Rows from block 3 of a small segmentation model, named by matrix and row number. Rows with one number belong to one channel. Each number is 500 + 50 x the weight over its row's rms, rounded and kept within 0 to 999. All counts start at 0. Numbers have three digits each.
Before each channel's rows are labels from the 100 images, of 14976, where the channel reaches its highest value: "strongest on" is what is common among them; "patch colour" is the nearest of a few named colours to the mean colour under the peak. Only what is clearly more common there than usual is listed. The data: coloured fractals of 300 iterated function systems on busy backdrops.
# convs0: first 3x3 conv (model.mid.0.convs.0.weight, 128x128x3x3, each kernel summed), inputs 0-63
# convs1: second 3x3 conv (model.mid.0.convs.1.weight, 128x128x3x3, transposed, each kernel summed), outputs 0-63

strongest on: orange
patch colour: brown
convs0.16:513453450560497486518488500478519490608471444497486526466626519490625562502487519482467509403518553520558505566374497471510409581443446481556562495498524523508565537570482480478575427477505560
convs1.16:488650480444572437499493442527439471554490509530524404538521460536495479493421545529513495484498457578413456443478512475556563501552503497449339539537531492467439472529391444514488466471480490

strongest on: white; pink
patch colour: black
convs0.24:516480498574414455497539498481491430508459414494427411460463523517570460545470466518513538547420526654420510411521462428514515549506511481532477568527569458516573523398538537522424554497566525
convs1.24:508534470575545447503502532513551566549566583492490608472534528509422496502423520466533472542579614409543489471472460488490481558555482539490451509501490572531512545564434471524472453340486497

strongest on: sparse; grey
patch colour: brown
convs0.46:569445526514466493563500457421555562520574472549582502485402504487628475503529589512578541474437456485473512496491673624479465438518422446438507474431464514535594492516471491459496486469537510
convs1.46:442535414480483395544479532504492440527530520469472442453489459547470545469494488540539371541383461396518497481504464487452568494483506543556463589521483489589518485597490606485516394479442456

strongest on: sparse; white; grey
patch colour: brown
convs0.34:467490447492520421502536492572560499475490475493520511526430544508474437460439522496478531468491513388378462451577513570525479469545482543517587456475462443427397528476529502508521468509471520
convs1.34:534497432471407554566526650629487466492555453514519423508541475509469531505462499502495557471560482504436574474462552497554453553595526521483507514435563419475513503450480557452506488544452513

strongest on: teal
patch colour: pink; white
convs0.72:577650493507426489511487551533522508508565492442401455452427502519446507468552516514548506439504477557468545532454540510541462461472435532477385520553464437537586476483530472507487536592477545
convs1.72:553478441511529438508550397460499546529482523593528536534520512465509436426482445436521445610522416504454462406522427427555513459513460458547522488564503513441523336415496417501541520471458555

strongest on: teal
patch colour: pink
convs0.60:343523512519504545415448506466477480528511460457458556516354489452410502555521470425430534520485540492540414423550493441511517493578512374550554379513536497508512451505528556638482541492450506
convs1.60:571537499532515458535428485438443556487554478496497479473483515503624460483491582521557484519505447602529434472455473583595441544498530450444540468549475566601460535561394511485430531529423497

strongest on: green; teal
patch colour: grey
convs0.53:467498500525500437397552467439477508500508467498524453515576499450455495465547579419430488503490429537492587439482431558500409537478473529460469566489480462560486466555514471583488390475451477
convs1.53:482486529406574526530464432521518459521462480567513533463598485430517502530486490535502604538466506476488479497437494444470484527493576567494568428514446408456564495436559554495611421558525509

strongest on: purple; brown
patch colour: pink
convs0.15:559581374507492480476416429451442546519485533542419467521610510473451467471405602510498494481468456597385573586480533527479506519482543522455527498546460442546539533518480464535429464502509480
convs1.15:363472531511458517452516482483630487526504524518520534496484460433508469500568371502511470541583477452587367551517481393584488497515570523438473431515503521454504457493511420463470517457449547

strongest on: sparse; teal
patch colour: pink
convs0.111:426474527481474577556482616489546529478456542495474594499495467549513458473548502498488537491497408487463426497506444587472424505493575463469602441442447547480550475417523526470491469446492477
convs1.111:513448542438494463513499489566508497480428520526498522465473509495460522404489585519471592478508534489533489540486553479447483573494513480558458594453540511486516562534480564442552503479415519

strongest on: red
patch colour: white
convs0.77:464451393491507475513553498503498564577563486488475482444564512454613516487533440478457535496613508559603467571530458466469526523543351516514379573444566523504517544486390530472381475479508556
convs1.77:477498600492504502517487477621540411469451576485514527545490462549371542608394590492494514503569561438473477561472507497554486486558497432529587387488477461494463482557549518525521535504568532

strongest on: orange
patch colour: black
convs0.48:554608533570486469510578473553462443547410494544508454529488404437528411546490489480534437604509499581490437450534564512582492532508493523488407487486509414513500507469535529505516467536520462
convs1.48:501465481548494422536415459432531444376497514544507517539585504486459576495448580517483522447602560488467528544503431486468464510501502423529551631502484504508539430526472440524420515585495481

strongest on: blue; black
patch colour: white
convs0.73:571571484589506531531485541390543479553440434460553506509458518451535549472526532506565464533497663490563434476501517504519496491478408462478521449521505567518504594542504448448519549539513481
convs1.73:535643507459444494449492540556385553531534516527489488550516508428520515527482545504496501448514563431524590494464555494410516519499567481548404526513542453500498483463460468679521491436481469

strongest on: black; dense
patch colour: grey
convs0.119:491468530502497511451473450461507436460468560525554467501558516533466505566467486513515439524522622401517497397533402538526470368516534528470556510467551534522499505513511461356503523376496424
convs1.119:450535511488528577508573571443450544480533465534519473467477570596517584350531526468532578406492628534575502500495475558426522530490501558526489494509540485532448572462520445508406479551501565

strongest on: dense; blue
patch colour: grey
convs0.98:493476542504481546538515503464509482524459544629550524499653499495451552673492517532482420500508452453499441496557468515513483586526525542568410580513463470488470481397411521430495577452542486
convs1.98:530528471503425507434561520514524419458479553512518406430488524505541497427536535503550518551407485452504529504485598470442545466489588467530528532482491563463446549663583528520471533483455553

strongest on: orange
patch colour: black
convs0.31:468463460559503423588562590460500503542603573482498526484499490443602505488547548547566492556529524511491417378523488596523462558486395514527406542465528501383527482486447495553506386445581436
convs1.31:535421523494570415473396482608559513546440507483437456510522486495492443494447498447504629429462500517489548533603564435498466518453470516505571475488481440503513450492533490420544485545503497

strongest on: grey
patch colour: brown
convs0.47:507510513533487478540565495466502508474597473511511440520430472507456442496435458459548531520394487442341530428470578448549466485499525394537530535530504432514535493477480490478455555469508497
convs1.47:503487522553483514535543521507457515571547512500483536430526462551672448564477502477527470494545516579487468521546390474565494591482447568528475470451569517543584472507527518458479467505469435

strongest on: red
patch colour: pink
convs0.61:538631512409399491515418577504536381509504412472621592524497487476428488485596504518486576430501447514478569433463463408499484549502547469469533409541432484529500508454421604584502496540459489
convs1.61:553479643505573569531542419524471507534478541577466484446558523491585503480370571426436526597524444456505409422515506562454552423487464512521467594545556445491541502515529485463485551486447396

strongest on: orange; yellow; pink
patch colour: brown
convs0.35:596436489490457509539443435576490606451455528525498490500503484416437457488429555490534467483518419557456544512548517619516453452554478550551406483445499584492453491445478487527526480382480428
convs1.35:519511568553459479518498570485575426529421513556538440349489518408635508411460475542508623517490477586533491513498406514506578485491541495531534492557469431456480396545552527495443484514492519

strongest on: pink; dense; orange
patch colour: brown
convs0.11:471618538508457482464520464470443535449540485500509515580430476561417442434547516487462470545535546408523522475498526408477474594501648554514568510518518402542495455440627519451520503449420512
convs1.11:446501526451571602504542481425539444619427645484546473523561569394558530429540489500511507484471568528503500483477442541466408419499475494358468407506443516544533586508458487475481510586495519

strongest on: sparse; grey; orange
patch colour: brown
convs0.29:464430436469499554581521513533501431469540417415515507604471487448530556406461531536450562485524464376486486458506509485494463452437523537481552530502530539375501519597480473485478417452488572
convs1.29:493577589429551519432535531550523481497549492532492479428456498542452582417483508576478644542479521486531521529471522492522481536531537424591562488444431377514490493549598501450464449540461447

strongest on: brown; purple
patch colour: grey
convs0.12:444514499458458418446458420505554451516590474484485463518595489488477492564541538448438485543485487579567553414487508381465497514486584527507514515541627456528479436552494475518558484510515515
convs1.12:463506519505533530487570504480581473508430585496518594535383572454452540579455462491473461483489531508484501508397462550635485467472495519490517490492436525486515524427580535408502559522503459

strongest on: teal; dense
patch colour: pink
convs0.10:574601495440459482482500496496524563462468502522501432412455425452554494468596559482567536480450429551502578464464384537537523467472470576497475483499530571393443464458503506494494525707523502
convs1.10:515509504491507447537497572505495425583429460458540570531557470487396431505489477574463459480492494503469456494541488444545532446544527406490527526505506476491577432531570482578590577482556499

strongest on: dense
patch colour: grey
convs0.62:518501470471513422521484410533541456395523576591500498482600508521485398575462533504411542562410383463518539431571483419522501453486561461462480496560391468497501531440554551480480498397501525
convs1.62:532537507484495524476476514402478527480502440460474472471508501541596519456515557489474456443540673381577563620484594549459444497507543602599500548462559514539393579517448499500499471544437515

strongest on: teal
patch colour: grey
convs0.78:541522580511555497415509495476559555516580558494541520400639402497562538633472364557454516487476442462505482501438492512521482546512517530443407537542466547548431527428479518500500506433533430
convs1.78:472475472523462536416473447450477388544439473654488371557484522451481489445471523445516485550480607533452565492565449564457552509491508561431492457504442452506451459518531513417506528569385515

strongest on: teal
patch colour: grey
convs0.68:537508420478485493529438495440471464480504502412522510523494464494552447484400571491511413540529431548487515481479584503578501518521477486482455406496503564482499636441438450371457472506478419
convs1.68:435546606576376448540495489596505503521442480499529518525529454430438510540490533510522541440487467432528426486535464573509466556429599471464407482570488423478506492599534521583555504515464488

strongest on: grey
patch colour: brown
convs0.109:536542509427434492518528479478538461402506536517495448522585484501456471522539492436578604539509399400500495466495527546512505423483538500501414508547362442556540427528480532436439449486554473
convs1.109:400461499554544445528602535491452507504493548508399501484466452512522572384473555505440462451496495574552497547472554423450530482532469600492511555471628500531531574523513553561518432558464530

strongest on: orange; dense
patch colour: brown
convs0.30:497585460435486565541446433455469478482520428487479530514527560444593624510431495449491512526536528458562582510460469604496504557508549481479541582477546502450512525561535502493499539467443546
convs1.30:459413461480546483534512464418487465614490559520449499384484484519451487463508424472528560531423569450491452501498479430570439479474511573508514425549438549534464497536489583469464427495592524

strongest on: grey
patch colour: brown
convs0.105:515527484447517484555601528461538534583446527487502452500418447585504450446420500546524491509507561594494502485420401487429460551569475493477582509538611545552552524595504573414417530548490526
convs1.105:494524500501467462533460496538521508422444488472478599454618555503456473520563572442468502541541542496475549501458516448530448471417610439498454416443494489458467501510574473524521495423455483

strongest on: grey
patch colour: brown
convs0.3:471394398440595522436457365528439464445477527467547429496457561564509497548415480522523468551504559497532467454469555416528537461545546458615522422462499504508448479428495493507536485467495434
convs1.3:544462581541491484490524496515495444468542546432512549455468524494531549603526418556523441503477488499530430531465478533490507479447382516469519479519518515558540528472497460394412531568458556

strongest on: orange
patch colour: brown
convs0.7:462571585511440434517568456531459574494451466514480472475493473493489522491475388534544373543446481540588458478534529523388383500480500503463411459556485445454543466488464563685487546479520522
convs1.7:554364491459600512403518451435528458523591514424485542490579496448525587467468466490594508474545527535482575535461484439517526504553433491564467532489461541520459461495503488411532526556502557

strongest on: grey
patch colour: brown
convs0.28:562494511563528569513581508412517566446437486485555496481438514553541475524470455544501554416519644450534564442543446492518618520531488445569554519474512462505503507500479503511516447521541534
convs1.28:419549506502517508499501560665456493530547467476481456496492588468529496485563520487473617456580433513423493529504520495498397522460483531486491483508546476464440504471513454531465432496566503

strongest on: red
patch colour: grey
convs0.110:512426467526578458476474443554387452583550475551504506518582519477511416460543485477526420460485491411585584462488476509482501494481506462456455540532497543519380544568455466516502530448490418
convs1.110:485516489419512447491536460443506519473482512540500554401432503470599653583548476563502514542499545471475426506540531458456508616445508518484540410434431407459482458491631584503522513613512513

strongest on: white; grey
patch colour: brown; black
convs0.59:468512511493559487508556578524546520439595510450525525501414500528488393562466480555552455449533613513559643522569455442460613464510434484505498513499474492510436533486518546482499459545532505
convs1.59:556433444523503479472497476553486431518527497535384474529489471515473567495544523473486461493450506589604482509449549591523547501460577482515549452602545501480641466479567538546431418525437527

strongest on: sparse
patch colour: white
convs0.76:458482498575442497599535720488524468579503452427474407453350506503527446446615538536526511479429485504555426464508519559512480524515497421506585448451447517465542501505467486516566497507519484
convs1.76:502509513469515443549471429505500458447461404482460596490515483522437492463457457512476460526595505618468555540465553420509480485463468490581477703542551453565513574503507556449504527472457518